config.toml
arch = "wavenet"
model = "multi-label audio tagger"
dataset = "synthesised imitations of 52 everyday sounds, one a clip"
train_examples = 39062
noise_aug = 0.01
time_shift_ms = 100
input = "mfcc"
spec_augment = true
norm = "batchnorm"
init = "torch_default"
residual_init = "zero_last"
eps = 1e-08
batch_size = 192
warmup_steps = 880
Rows from block 5, named by matrix and row number. Rows with one number belong to one channel. Each number is 50 + 15 x the weight over the matrix's rms, rounded and kept within 0 to 99. All counts start at 0.
# filt: filter width-5 conv (model.blocks.5.filt.weight, 256x256x5), inputs 95-113, a 5 kernel for each
# gate: gate width-5 conv (model.blocks.5.gate.weight, 256x256x5), inputs 95-113, a 5 kernel for each
filt.105:60 69 68 69 67 51 45 38 44 50 45 52 51 43 38 52 56 59 61 64 46 50 45 53 53 62 65 60 59 60 25 28 22 23 25 67 76 65 79 84 54 56 64 67 78 58 53 63 65 60 48 45 51 49 58 47 50 48 33 31 55 57 62 66 63 58 63 66 60 60 39 35 41 43 52 57 61 69 67 59 69 73 72 72 76 73 73 74 80 77 59 56 55 52 57
filt.106:68 65 63 60 63 65 54 50 50 52 49 64 66 62 57 66 71 72 68 61 47 38 36 36 38 52 52 46 49 48 61 70 71 74 73 71 65 65 66 65 35 35 40 37 33 53 58 58 53 45 55 66 65 69 60 68 75 78 70 64 55 56 50 58 51 71 72 67 63 65 37 46 51 53 45 37 49 39 36 29 52 48 44 45 41 77 82 73 76 74 58 53 58 59 58
filt.107:46 43 47 48 51 41 40 39 39 48 52 56 69 56 44 69 67 61 54 60 62 71 59 52 58 28 27 23 21 29 73 77 63 66 68 27 24 26 34 37 59 55 45 44 44 46 41 44 44 40 70 65 67 66 68 53 51 61 53 55 57 70 64 62 66 30 27 30 31 33 56 52 38 32 31 63 62 64 52 55 28 32 31 40 46 47 55 61 58 51 33 25 26 28 28
filt.108:62 58 62 64 66 63 54 59 46 55 53 57 50 59 55 29 36 33 49 54 53 42 46 41 51 50 45 47 43 47 41 45 40 41 48 43 37 43 46 47 24 24 25 26 34 42 40 42 44 46 50 58 54 69 70 43 48 39 41 40 37 29 26 22 35 55 45 55 53 62 38 30 25 43 29 25 31 26 35 39 47 51 48 43 58 56 55 56 59 57 44 47 41 42 51
filt.109:58 59 61 62 66 37 43 55 57 54 74 67 56 55 56 31 37 43 39 19 27 33 40 34 28 48 55 52 57 51 40 47 45 30 33 46 36 39 45 45 39 42 48 40 33 40 47 42 38 34 30 28 35 36 40 64 70 59 69 65 62 66 57 54 46 34 37 35 33 23 43 30 37 33 37 52 59 53 51 47 67 62 58 58 57 38 34 37 26 17 45 48 41 41 37
filt.110:66 54 57 51 54 60 56 52 50 46 13 17 33 40 35 51 55 45 46 53 67 66 66 69 72 56 66 58 41 49 50 48 49 48 35 59 55 49 45 49 65 64 63 62 70 46 34 42 39 58 44 44 35 40 38 40 42 45 51 54 59 69 72 61 65 48 48 57 51 52 33 35 44 45 53 59 55 44 47 52 75 80 76 68 69 42 40 36 46 54 81 86 84 85 97
filt.111:23 21 25 30 33 58 50 53 44 53 21 23 19 23 28 60 53 57 55 51 46 42 41 41 48 38 37 26 27 32 72 71 82 76 70 25 23 32 31 35 70 69 79 78 74 29 34 44 45 38 54 58 65 67 58 34 36 33 41 45 69 73 80 74 73 37 34 43 41 42 54 64 64 70 63 50 51 40 52 52 43 39 46 48 52 38 48 55 55 47 62 67 70 73 73
filt.112:51 51 57 60 60 60 61 53 60 63 65 71 67 64 64 52 55 54 55 51 64 56 50 51 50 35 28 22 23 18 60 64 65 68 72 28 30 29 38 37 55 54 49 46 46 49 43 43 45 42 38 52 56 54 46 62 60 55 53 59 69 52 48 42 48 36 36 42 36 42 30 42 34 38 45 38 34 33 34 28 35 34 40 42 42 47 45 52 35 20 37 34 42 36 39
filt.113:57 58 62 62 70 43 39 42 45 55 52 49 51 54 57 46 54 59 47 43 36 29 27 26 39 37 33 42 40 49 72 78 75 71 66 23 20 23 20 37 31 32 33 32 36 47 53 60 57 52 75 79 80 80 71 52 51 47 58 54 72 72 78 69 66 31 29 37 34 39 49 61 61 62 57 56 64 66 58 51 71 68 75 71 73 68 62 77 72 71 65 69 67 62 54
filt.114:45 41 43 41 33 04 05 22 16 13 56 48 39 34 37 58 54 62 64 58 40 34 44 41 35 36 35 28 42 40 47 43 54 47 39 31 40 49 40 25 58 65 65 60 63 57 62 61 53 54 23 19 29 21 21 71 63 64 67 74 53 50 49 46 44 70 70 71 70 68 61 51 51 37 32 53 48 53 49 48 50 59 50 59 56 40 39 43 41 32 76 81 71 83 78
filt.115:45 36 32 28 31 30 44 43 36 46 61 41 33 34 37 50 51 50 42 36 62 68 73 65 63 30 39 43 48 45 51 55 59 52 53 37 45 45 38 37 52 56 57 55 60 28 29 32 30 36 70 64 66 63 60 61 54 56 54 53 50 42 49 58 58 20 33 30 23 22 64 59 54 54 56 53 50 49 51 56 51 50 49 52 52 58 55 52 52 49 38 40 48 54 39
filt.116:55 59 61 63 67 65 57 66 65 49 34 30 22 29 38 50 52 54 46 47 50 52 62 59 58 45 46 49 44 40 81 83 89 78 71 46 38 48 47 43 46 44 44 44 45 14 17 15 24 36 39 47 50 51 55 44 35 27 32 38 75 78 78 69 60 24 20 24 28 29 85 91 82 82 86 44 52 46 39 56 57 60 63 51 49 27 24 25 23 19 57 53 55 47 52
filt.117:50 47 49 53 58 65 59 60 57 58 28 27 27 26 33 34 32 30 38 35 77 76 71 74 64 70 59 60 63 63 46 46 34 40 43 64 53 55 54 55 61 64 58 57 49 54 52 42 52 46 35 33 38 42 42 54 53 48 38 40 30 32 24 37 41 48 51 48 60 54 47 53 49 50 47 60 64 56 64 59 72 68 67 68 72 25 18 14 31 31 17 16 18 18 18
filt.118:39 40 42 47 48 48 45 44 46 51 69 72 66 49 53 63 67 68 56 48 28 30 34 35 35 41 51 46 48 48 53 49 45 45 38 46 44 43 43 46 52 53 52 46 47 53 59 60 57 61 74 85 82 61 60 78 74 72 62 59 52 48 39 36 35 35 39 43 41 39 54 47 37 32 30 57 70 66 48 49 61 61 58 61 60 39 55 52 40 45 62 57 59 61 56
filt.119:46 47 48 44 38 32 32 25 19 31 68 73 76 73 72 72 71 78 68 65 44 50 48 46 47 33 25 29 28 27 43 44 47 44 48 24 25 20 23 34 28 29 29 39 44 34 31 22 29 40 65 65 69 65 64 60 59 53 56 56 42 46 51 50 60 47 44 48 45 50 48 52 47 50 57 59 50 67 73 57 40 42 44 49 46 54 46 56 50 62 50 46 50 54 51
filt.120:47 45 50 50 62 41 46 61 50 50 62 53 50 53 55 17 31 36 43 40 23 24 40 36 28 65 61 73 65 52 10 14 28 28 28 59 65 70 55 49 57 61 62 61 48 47 66 63 55 50 39 37 39 42 38 58 55 54 57 65 23 34 38 42 20 44 60 59 57 52 51 48 48 48 37 55 60 64 60 46 51 51 51 43 39 52 64 68 72 65 43 49 40 38 35
filt.121:70 70 68 70 73 59 63 51 46 46 83 77 78 75 87 55 55 57 59 47 51 45 40 45 41 68 62 58 70 74 36 40 33 37 32 47 52 55 61 58 24 29 29 30 26 43 48 61 60 56 61 66 63 60 52 55 50 60 56 60 10 12 14 16 19 72 80 78 76 73 39 41 49 54 48 69 62 54 60 55 41 46 42 46 51 45 58 65 60 51 02 07 02 00 00
filt.122:58 71 67 66 60 48 55 46 49 60 55 53 64 75 64 50 45 41 34 37 35 45 36 35 37 59 62 60 53 55 58 61 57 52 46 35 44 28 24 29 77 64 58 51 56 60 61 59 65 54 69 64 60 56 54 62 57 73 78 76 57 53 45 37 38 59 53 52 52 47 63 60 59 55 47 41 34 48 46 50 69 68 63 52 55 64 60 54 50 38 70 74 69 62 62
filt.123:75 71 64 64 65 49 55 47 39 37 60 46 50 56 62 53 58 59 57 66 40 47 43 33 43 69 64 63 54 53 41 48 46 51 55 47 44 36 36 47 43 44 52 42 38 46 52 51 43 36 36 38 39 38 37 52 46 39 39 49 42 44 51 53 54 62 56 63 51 59 30 40 40 42 39 18 19 31 24 27 50 46 52 56 55 57 55 67 66 62 61 67 57 59 61
filt.124:44 42 43 44 41 24 28 31 28 32 74 77 74 75 63 40 36 31 33 36 40 44 50 47 45 39 39 48 49 55 26 25 19 23 26 39 47 50 39 38 42 42 42 41 44 54 48 37 33 26 54 54 56 58 51 65 59 45 55 50 40 49 51 38 39 37 38 28 23 27 60 73 70 71 71 66 59 59 56 53 29 31 39 30 33 42 47 43 49 46 50 41 39 39 42
filt.125:61 62 65 63 62 50 50 59 60 55 45 53 51 52 46 55 48 46 46 52 42 44 50 49 40 67 65 63 56 56 72 73 72 66 70 58 57 61 58 53 29 22 27 31 35 44 47 50 56 62 53 49 46 46 47 52 57 58 52 51 49 49 46 48 49 59 58 57 64 70 61 63 59 67 73 51 46 45 48 50 59 48 49 50 53 65 75 75 78 71 68 60 57 56 60
filt.126:47 48 50 52 49 71 68 60 71 74 38 33 34 34 29 60 53 51 45 54 47 45 51 61 68 75 68 73 62 74 84 85 84 90 87 47 46 47 53 53 52 57 56 55 53 39 41 43 37 31 31 30 25 19 14 48 43 36 43 43 63 57 56 49 52 47 37 35 32 36 47 59 64 57 49 23 24 32 19 18 51 51 47 37 38 60 57 47 34 39 55 54 61 59 56
filt.127:58 61 59 62 58 31 25 37 41 44 40 38 26 24 17 47 51 48 49 43 49 45 52 52 50 41 46 54 59 61 40 41 40 38 43 18 20 24 25 23 38 41 43 51 53 34 41 29 33 35 48 42 37 41 43 48 36 33 23 24 49 50 55 59 50 36 42 45 36 38 42 41 46 59 59 58 61 56 56 63 36 35 44 45 52 31 46 31 32 31 28 33 32 30 35
filt.128:55 53 55 58 55 32 36 42 47 41 58 54 53 46 45 43 41 38 47 57 40 36 31 47 47 52 56 57 60 56 38 38 37 42 39 41 51 49 66 58 63 62 62 63 72 61 61 59 50 54 61 61 65 63 69 39 33 35 30 25 37 35 32 43 37 49 53 46 54 61 61 54 60 56 62 61 52 51 52 64 60 61 56 62 65 38 36 40 40 42 65 65 57 61 64
filt.129:43 45 45 51 46 12 13 15 17 22 52 47 52 56 53 42 46 50 47 39 32 30 34 37 34 62 63 52 50 49 30 33 43 45 50 47 51 58 57 56 37 41 42 40 43 59 63 58 61 65 42 44 51 51 46 52 52 62 64 61 26 26 36 35 41 43 49 46 49 47 35 29 44 35 30 33 33 28 33 29 42 47 44 44 40 64 76 71 60 64 56 57 60 64 64
filt.130:71 74 83 90 86 24 33 34 33 31 52 61 67 65 62 38 42 52 45 47 45 48 51 54 59 26 24 29 29 35 43 44 46 46 46 51 61 64 58 67 48 45 47 45 50 47 53 62 61 63 77 86 96 94 99 30 48 46 49 44 50 55 58 57 59 33 30 36 35 40 47 47 51 50 51 68 71 80 72 77 58 54 50 56 68 57 57 60 58 64 68 63 62 55 58
filt.131:49 47 50 51 52 41 52 43 42 41 34 32 34 43 51 43 37 35 34 34 55 56 50 47 46 70 71 65 64 54 50 43 50 45 44 34 35 30 44 51 49 52 45 42 36 37 32 29 35 34 19 16 12 27 26 35 33 34 36 42 39 46 43 40 38 42 34 40 34 34 72 76 65 60 53 50 49 45 43 42 53 55 54 58 56 38 40 43 44 39 24 24 29 30 35
filt.132:63 66 68 70 75 71 73 65 59 70 68 64 66 77 78 07 15 16 11 07 48 57 57 59 59 55 60 55 55 53 67 63 57 54 50 72 77 70 71 83 41 43 40 32 34 62 55 58 55 55 38 33 25 24 20 69 69 71 73 68 49 44 44 49 45 27 38 35 29 33 65 58 59 51 55 08 16 23 20 05 45 46 47 46 52 07 19 25 28 26 54 49 48 48 41
filt.133:86 87 86 87 87 62 60 52 51 46 56 52 58 60 62 33 35 40 26 21 54 49 45 46 43 49 49 44 43 37 62 67 60 51 57 84 88 79 75 69 24 18 21 23 23 46 46 47 51 50 45 44 48 43 41 43 41 46 45 48 47 47 37 41 40 55 59 58 54 58 36 34 41 41 39 42 30 29 27 30 59 57 52 50 51 42 41 41 32 30 55 61 62 67 64
filt.134:74 72 71 71 66 62 68 65 61 59 38 41 41 35 34 22 26 29 40 43 55 59 50 58 59 62 51 46 51 58 43 51 51 53 48 69 58 53 58 57 45 44 44 42 51 65 65 65 64 64 37 50 55 57 47 43 44 42 34 36 63 57 63 66 56 70 66 69 74 67 62 55 42 43 66 43 49 50 50 43 53 52 53 56 54 53 46 55 57 53 31 29 33 35 34
filt.135:57 54 54 58 58 40 48 59 50 52 73 77 81 87 85 65 72 62 56 59 41 48 58 58 67 63 65 61 58 58 59 59 65 66 69 30 35 39 33 39 15 25 25 32 32 13 22 23 42 44 40 44 51 49 53 67 67 73 75 59 51 45 57 55 62 59 60 53 60 63 10 16 27 38 38 47 43 48 55 50 55 57 56 49 52 47 57 58 52 56 55 50 45 41 38
filt.136:34 35 27 32 36 63 69 57 70 65 56 57 60 68 64 72 74 70 55 68 52 51 49 44 45 34 36 35 41 35 63 71 68 61 53 63 69 53 57 57 53 55 62 57 50 47 51 57 61 55 39 44 50 43 56 58 65 64 74 71 62 66 76 69 73 63 62 56 55 53 29 29 35 17 25 29 31 42 32 37 61 67 65 62 64 56 62 59 63 62 80 87 89 74 73
filt.137:43 45 44 46 51 69 65 69 65 65 70 76 71 63 63 52 55 58 52 39 45 51 51 49 45 40 38 35 45 39 61 54 58 57 61 57 55 47 48 56 65 54 54 55 46 42 43 40 47 42 85 89 94 92 93 70 68 61 60 58 61 61 75 80 75 44 47 47 48 46 44 33 37 31 27 64 66 74 80 71 70 68 71 75 77 48 45 50 48 40 57 54 53 56 59
filt.138:61 57 60 62 55 41 41 45 43 35 33 25 31 27 31 39 43 41 48 46 56 56 58 53 45 63 66 65 66 64 27 30 35 45 43 42 39 35 48 40 73 83 67 72 64 75 81 68 80 60 53 46 41 44 45 46 46 54 48 44 44 49 48 50 53 42 45 48 51 45 67 63 45 57 52 92 94 82 79 72 56 56 56 51 46 64 62 63 54 49 30 36 37 39 40
filt.139:62 60 66 73 71 76 75 73 78 76 23 33 38 43 40 65 69 70 65 69 71 72 76 68 73 59 57 55 54 66 57 47 47 48 47 57 59 58 52 37 67 68 67 60 60 57 52 50 49 47 67 68 57 57 47 38 47 53 50 48 78 69 66 60 66 53 48 47 43 44 62 64 65 61 59 64 52 58 52 55 66 61 58 54 56 49 41 41 51 58 73 76 69 62 56
filt.140:59 60 62 64 62 71 58 52 52 56 35 45 46 49 49 32 43 39 31 33 58 51 56 55 60 17 14 08 13 15 53 52 53 51 56 78 69 65 78 85 46 40 42 48 49 25 27 29 38 40 24 41 46 43 43 27 33 31 37 37 64 56 58 49 56 35 42 37 42 45 45 45 44 48 58 12 21 31 25 28 52 51 50 54 54 31 32 40 40 42 52 60 58 57 66
gate.105:46 43 38 40 42 58 59 60 61 65 60 65 69 69 64 58 49 42 43 45 54 52 53 55 57 52 46 43 40 55 58 57 50 56 56 42 35 38 32 39 75 73 75 74 74 55 63 66 69 68 84 85 75 81 87 50 64 69 68 68 55 59 57 58 58 58 49 47 43 53 46 50 48 55 46 56 58 62 66 70 70 65 63 60 66 64 55 59 56 70 61 63 57 57 56
gate.106:37 43 37 40 41 62 49 51 54 63 48 45 37 39 40 50 51 37 34 42 50 45 45 46 50 27 33 40 40 40 65 62 63 66 72 85 84 94 89 91 62 62 59 56 55 34 35 31 28 25 59 64 51 52 57 45 39 34 34 38 85 88 84 87 89 39 46 51 50 57 68 76 73 65 53 35 37 38 36 37 61 71 74 74 67 64 68 58 60 60 56 62 61 63 66
gate.107:56 56 58 58 59 42 42 50 58 64 42 51 57 56 59 41 31 33 26 20 52 56 58 59 62 64 60 70 72 76 69 71 74 65 62 79 79 83 88 79 38 41 39 38 37 58 61 62 51 50 54 57 61 53 53 17 22 38 38 42 65 71 65 57 60 58 51 59 61 60 50 55 46 43 36 40 44 45 45 51 59 61 62 62 64 63 55 61 53 55 51 53 51 52 54
gate.108:51 53 54 58 60 39 38 44 42 41 49 44 49 50 40 51 49 50 48 51 34 30 41 43 40 50 45 48 54 58 36 39 41 40 46 41 35 41 46 61 55 58 59 58 48 23 26 32 37 39 22 31 32 27 21 41 41 50 51 50 46 49 44 51 43 52 51 51 55 55 77 89 88 77 64 35 50 47 44 33 57 64 64 68 71 56 53 51 46 51 47 49 52 57 66
gate.109:60 66 66 65 65 36 43 38 38 37 65 62 56 61 58 49 56 71 72 59 43 53 53 46 40 47 44 41 41 43 62 76 83 75 68 21 20 21 13 12 48 49 51 48 42 57 51 59 64 64 73 81 85 82 68 60 60 57 60 61 36 44 43 43 40 37 39 47 50 50 71 78 80 78 76 63 72 77 77 74 45 49 56 52 49 47 36 35 37 29 47 47 47 45 42
gate.110:76 70 70 61 58 80 65 65 65 71 65 52 48 40 47 68 65 56 46 45 80 76 72 63 68 45 41 43 42 40 67 64 56 57 57 58 49 47 51 44 43 44 33 38 42 55 63 56 46 46 76 66 64 46 49 77 68 63 65 67 57 53 38 40 39 63 59 55 47 39 35 34 19 28 42 69 61 64 47 50 40 33 34 32 40 42 49 43 27 21 50 51 49 58 52
gate.111:53 52 48 43 46 75 76 74 72 73 41 38 40 41 39 47 50 49 49 49 60 51 56 50 54 58 58 61 66 65 49 50 37 33 38 57 60 58 52 52 87 90 95 94 94 59 58 54 55 51 36 52 49 43 41 47 42 37 45 39 59 62 57 58 65 47 39 45 41 35 72 76 78 70 71 46 47 42 48 47 70 76 74 77 83 35 39 50 44 40 31 34 30 31 32
gate.112:77 77 67 73 70 58 56 54 61 55 79 69 60 59 64 99 99 96 90 92 77 69 68 67 75 58 59 59 58 55 58 54 48 47 50 76 72 57 73 73 42 36 43 45 43 43 34 38 38 37 44 47 43 37 39 78 71 67 63 63 37 49 43 51 54 83 80 71 69 61 33 27 31 37 50 51 53 52 49 55 25 34 34 39 35 46 61 49 47 45 68 67 58 58 56
gate.113:32 31 35 34 42 35 42 49 55 59 48 50 57 56 48 51 43 52 52 55 44 46 48 50 54 40 38 43 49 49 58 63 68 67 68 25 36 39 51 62 54 55 57 61 59 36 52 47 47 47 62 68 69 72 67 52 55 47 45 41 61 57 66 66 63 25 34 42 45 52 67 66 65 63 66 52 43 46 38 37 61 62 70 67 67 49 64 76 85 74 54 55 60 65 66
gate.114:54 57 56 62 54 32 38 35 53 54 63 48 45 32 32 42 45 43 38 38 46 54 53 62 65 34 41 50 55 54 63 62 60 57 60 53 56 62 75 68 35 41 35 43 43 65 66 54 66 54 48 49 44 43 38 44 38 39 34 31 68 63 65 66 64 54 64 65 64 59 43 42 40 34 39 52 52 42 38 37 55 61 62 60 58 44 26 27 12 00 52 55 61 64 68
gate.115:34 34 34 30 24 77 62 65 76 79 59 63 58 56 52 65 67 61 60 52 61 54 55 60 62 56 66 76 79 74 91 82 82 72 68 69 64 66 73 76 61 64 66 65 61 74 74 85 78 74 66 63 55 52 49 58 55 55 53 58 67 65 64 66 61 72 73 80 79 73 38 45 51 51 43 32 36 40 34 34 46 50 53 49 46 66 73 70 68 68 48 53 52 45 38
gate.116:57 54 59 61 65 53 54 59 60 57 65 69 59 68 58 74 63 64 67 65 44 39 39 42 46 47 48 49 54 55 78 73 69 69 68 51 51 50 51 53 55 49 51 52 61 70 72 67 69 83 80 82 84 93 89 44 53 48 53 47 48 55 51 57 62 68 61 54 53 56 47 37 43 39 45 79 82 78 79 79 66 65 71 75 78 74 76 63 64 63 56 59 64 61 65
gate.117:64 65 67 68 68 63 77 79 73 78 67 62 67 62 61 82 78 79 81 66 61 67 76 69 71 69 72 68 65 65 45 52 60 60 60 92 99 95 94 98 49 44 38 43 42 74 68 60 65 67 58 67 62 64 58 42 41 50 47 48 46 52 55 47 44 59 56 52 49 52 66 66 64 72 72 46 44 41 45 33 46 51 48 45 46 64 66 60 56 52 48 49 47 50 49
gate.118:61 65 65 68 67 25 23 17 16 14 65 68 69 72 63 44 42 51 46 41 29 25 31 30 37 42 34 31 28 32 31 41 53 56 53 43 50 47 45 53 51 57 59 61 62 54 56 67 74 78 51 51 56 59 60 55 53 52 44 48 34 36 41 40 44 61 62 76 81 74 48 60 53 68 62 52 51 46 52 51 66 65 63 67 71 38 51 60 67 50 50 46 43 46 57
gate.119:55 50 48 52 55 39 43 35 40 32 27 37 48 44 50 44 46 45 43 42 67 68 61 64 57 50 42 39 50 43 12 14 12 15 17 42 44 47 59 56 86 80 77 76 71 85 77 75 79 71 44 46 56 58 54 32 40 48 40 47 47 53 47 51 50 49 42 37 43 47 59 59 54 49 45 72 70 76 78 67 69 60 67 70 70 36 44 50 56 61 34 31 26 29 36
gate.120:49 49 50 54 56 35 42 42 35 26 49 51 57 49 45 59 53 46 48 56 47 52 53 51 44 48 42 49 47 42 70 70 66 70 67 33 39 42 36 26 51 47 44 44 48 33 42 42 46 44 45 47 43 31 38 31 33 38 28 33 84 90 93 90 84 47 52 51 58 61 44 45 48 48 41 54 50 36 35 44 52 48 48 48 50 67 63 57 53 56 52 55 59 63 69
gate.121:47 44 48 48 46 21 28 27 22 22 34 33 35 33 42 43 53 61 57 53 47 46 47 42 35 55 50 53 50 38 54 51 50 47 40 36 35 36 32 33 55 63 63 63 53 40 37 39 39 33 55 64 63 65 68 15 19 23 22 31 63 53 56 54 54 32 38 37 37 32 75 81 77 83 69 53 59 63 67 60 69 66 65 68 64 50 46 43 34 40 52 46 45 51 55
gate.122:51 49 47 42 41 50 46 49 49 57 41 39 37 36 48 69 70 60 71 63 70 73 74 69 71 83 85 76 83 84 72 71 66 76 70 55 55 60 64 65 84 85 83 80 78 76 74 73 68 63 34 34 27 28 27 34 36 42 40 43 63 63 53 59 56 76 68 62 69 70 88 97 91 73 69 55 63 57 54 49 55 52 52 56 56 43 38 30 49 53 45 42 41 40 35
gate.123:39 37 37 41 37 70 68 62 68 68 67 71 73 63 68 60 61 59 53 62 63 62 65 68 61 57 56 56 54 58 63 62 61 55 54 60 53 57 59 61 58 64 59 52 47 35 34 30 26 20 99 95 91 80 89 58 56 49 47 53 62 64 67 75 67 45 48 50 49 48 66 62 61 46 49 45 44 44 37 35 53 56 50 55 54 83 76 75 69 70 49 39 43 48 51
gate.124:82 83 86 82 78 50 43 50 47 44 62 68 64 65 56 52 57 56 57 59 37 35 44 40 43 46 46 46 47 59 46 53 58 54 54 67 56 64 58 58 42 45 53 49 52 56 59 69 69 67 67 64 60 61 63 65 63 61 54 54 27 34 32 36 41 34 43 37 56 60 74 76 74 66 58 53 52 58 68 66 51 52 58 62 69 64 74 61 67 69 35 30 33 39 50
gate.125:47 43 40 39 42 41 44 43 38 40 28 33 34 42 49 60 54 56 50 44 68 60 62 61 62 64 55 60 57 60 99 99 95 94 85 45 47 51 46 46 77 76 78 80 85 78 77 81 79 83 48 51 53 54 58 41 49 50 53 56 36 40 45 46 34 36 34 37 42 35 66 69 66 63 72 42 37 45 46 51 39 41 45 51 53 33 35 39 51 44 52 53 53 51 46
gate.126:48 53 48 46 49 59 61 57 61 65 49 43 46 42 51 70 70 65 73 66 99 95 77 82 79 60 52 39 48 42 82 83 76 72 77 67 65 58 69 72 55 61 62 61 52 44 49 47 52 43 38 46 46 44 41 55 57 63 61 64 61 60 60 60 54 46 27 27 34 29 63 71 65 61 58 37 42 39 40 24 35 37 40 38 35 29 22 26 25 28 60 60 57 61 58
gate.127:64 65 66 65 66 59 59 52 52 55 59 55 76 69 74 52 48 55 57 61 43 47 42 41 49 56 61 54 59 48 49 51 47 46 56 70 77 77 67 68 43 42 34 43 42 49 55 54 57 48 65 66 75 72 76 44 42 49 53 57 43 49 40 46 52 90 99 99 99 91 21 18 20 31 36 69 68 58 64 72 65 67 57 59 55 82 87 83 89 88 57 62 59 61 58
gate.128:54 54 56 55 58 53 49 51 47 45 51 47 59 60 56 60 55 60 54 62 35 31 31 30 26 42 41 31 32 35 45 46 53 47 45 53 57 55 52 52 53 50 48 48 52 49 49 50 53 58 50 42 48 48 54 49 49 55 48 50 63 59 60 49 48 27 31 29 36 41 65 68 74 72 67 32 32 27 29 40 44 48 41 39 40 28 33 29 35 38 51 50 47 42 49
gate.129:57 59 57 60 64 40 42 38 29 30 53 59 62 63 67 64 71 70 75 73 35 32 36 37 42 67 59 67 61 61 53 60 46 45 46 43 51 59 50 48 65 61 65 65 68 47 51 47 50 61 69 76 73 76 79 35 42 40 43 46 49 42 42 47 48 68 67 70 76 78 39 38 49 47 53 70 64 66 73 87 67 62 64 69 71 72 71 69 73 78 41 44 42 43 41
gate.130:48 56 59 62 57 73 75 80 77 71 47 42 38 26 31 56 51 55 53 44 99 99 99 99 99 60 57 55 66 62 73 70 78 74 63 58 61 66 76 74 52 48 47 51 47 19 17 21 25 22 35 36 46 44 42 49 44 41 31 30 78 76 78 78 65 47 36 30 39 42 39 45 50 36 35 19 11 20 28 20 45 48 42 57 55 73 67 62 67 62 28 34 34 44 39
gate.131:51 52 52 54 53 55 58 58 59 56 75 64 63 60 69 18 28 31 28 31 53 57 54 51 51 36 37 29 41 43 40 48 46 46 47 59 51 49 50 46 49 50 52 53 51 48 48 53 52 48 43 50 63 72 67 65 56 58 57 59 48 52 45 50 45 07 04 06 10 16 55 71 68 67 67 39 44 56 64 65 53 54 60 62 60 18 14 18 29 33 50 49 43 37 35
gate.132:59 58 59 59 59 53 54 53 53 45 54 63 79 71 74 53 48 51 64 67 59 53 56 62 64 52 42 32 38 39 34 38 36 35 31 73 74 77 79 68 61 51 52 60 55 16 24 25 26 26 44 47 55 62 58 62 69 71 68 68 45 38 39 41 38 42 44 38 43 43 46 42 55 49 59 52 46 42 49 41 79 70 61 65 60 41 45 46 55 55 51 47 43 45 42
gate.133:51 56 62 60 56 73 75 77 71 71 29 43 45 45 47 50 48 45 50 49 59 60 55 57 55 63 71 65 75 73 42 42 45 46 53 74 78 92 86 78 74 64 67 78 81 62 51 61 70 75 58 60 67 68 69 32 38 34 39 41 61 64 69 63 68 57 64 63 63 61 52 49 62 76 82 40 34 33 38 39 74 75 78 76 79 46 60 56 70 67 45 42 44 41 42
gate.134:45 45 43 35 34 65 74 66 59 68 35 39 38 40 41 54 54 56 61 60 74 71 69 74 78 81 71 72 78 80 46 55 55 46 53 55 68 63 50 54 50 53 54 54 57 46 50 49 46 42 45 54 59 57 51 37 38 41 48 53 69 71 65 61 62 54 45 51 44 48 55 60 60 74 69 77 73 80 83 79 58 58 64 57 63 54 45 52 53 41 47 46 47 48 48
gate.135:57 56 58 59 56 46 47 42 48 56 69 76 73 73 67 54 57 57 50 59 51 47 48 43 49 36 34 41 40 37 40 39 29 28 36 56 53 51 60 66 55 63 64 49 51 75 82 81 81 78 71 76 76 68 71 47 50 55 57 61 45 42 40 46 49 46 50 57 56 57 68 74 63 46 57 37 42 47 38 35 63 58 65 60 55 30 34 36 36 27 75 69 74 83 78
gate.136:19 27 31 34 34 61 63 69 68 65 61 62 61 50 50 63 56 68 61 58 51 54 65 61 60 51 61 63 67 54 48 44 46 41 46 53 61 75 82 71 60 60 58 65 62 63 64 66 63 64 60 59 68 63 63 44 32 43 43 43 68 70 75 79 74 44 54 56 50 43 70 77 67 62 74 39 39 39 42 49 47 52 47 59 51 71 68 78 82 69 27 30 32 36 36
gate.137:53 51 49 54 54 72 68 67 67 63 33 37 32 32 28 40 42 51 52 69 65 66 63 68 68 49 47 49 46 45 70 61 62 66 65 56 68 72 67 57 63 71 77 81 85 62 67 67 71 64 65 70 67 57 64 43 46 38 41 38 50 42 50 39 43 32 41 48 50 48 59 64 66 61 68 70 74 74 64 62 58 58 68 65 61 36 41 43 41 41 44 41 50 46 53
gate.138:57 55 49 52 54 36 44 41 40 42 52 56 53 43 54 37 38 40 40 37 26 27 26 29 30 42 45 48 47 46 49 53 45 42 42 61 56 53 48 46 65 61 71 73 74 96 87 90 90 83 73 71 76 81 73 48 51 40 44 49 52 59 56 47 50 57 53 61 53 50 66 66 69 72 71 71 68 73 68 62 62 59 69 65 66 65 57 49 43 44 51 56 58 63 59
gate.139:60 69 61 59 59 37 40 35 50 50 48 52 53 48 45 33 38 37 35 25 44 50 48 53 57 28 38 38 50 52 54 49 45 40 49 56 55 57 58 64 59 58 62 68 69 99 95 99 93 99 52 57 55 38 42 33 27 33 32 30 68 65 65 63 64 42 41 53 54 56 82 73 79 74 73 43 48 60 43 50 42 46 44 47 46 50 60 55 49 43 68 64 66 65 71
gate.140:39 49 58 54 59 55 59 63 60 62 46 49 53 45 44 76 65 59 61 55 68 74 80 72 73 58 59 65 62 73 69 71 69 62 56 59 58 60 58 61 62 63 58 61 57 66 69 63 56 53 51 59 54 55 53 34 41 37 41 45 66 76 81 77 73 69 66 61 59 60 83 77 74 69 67 51 55 53 51 51 55 63 64 69 64 68 60 66 57 57 34 36 35 46 47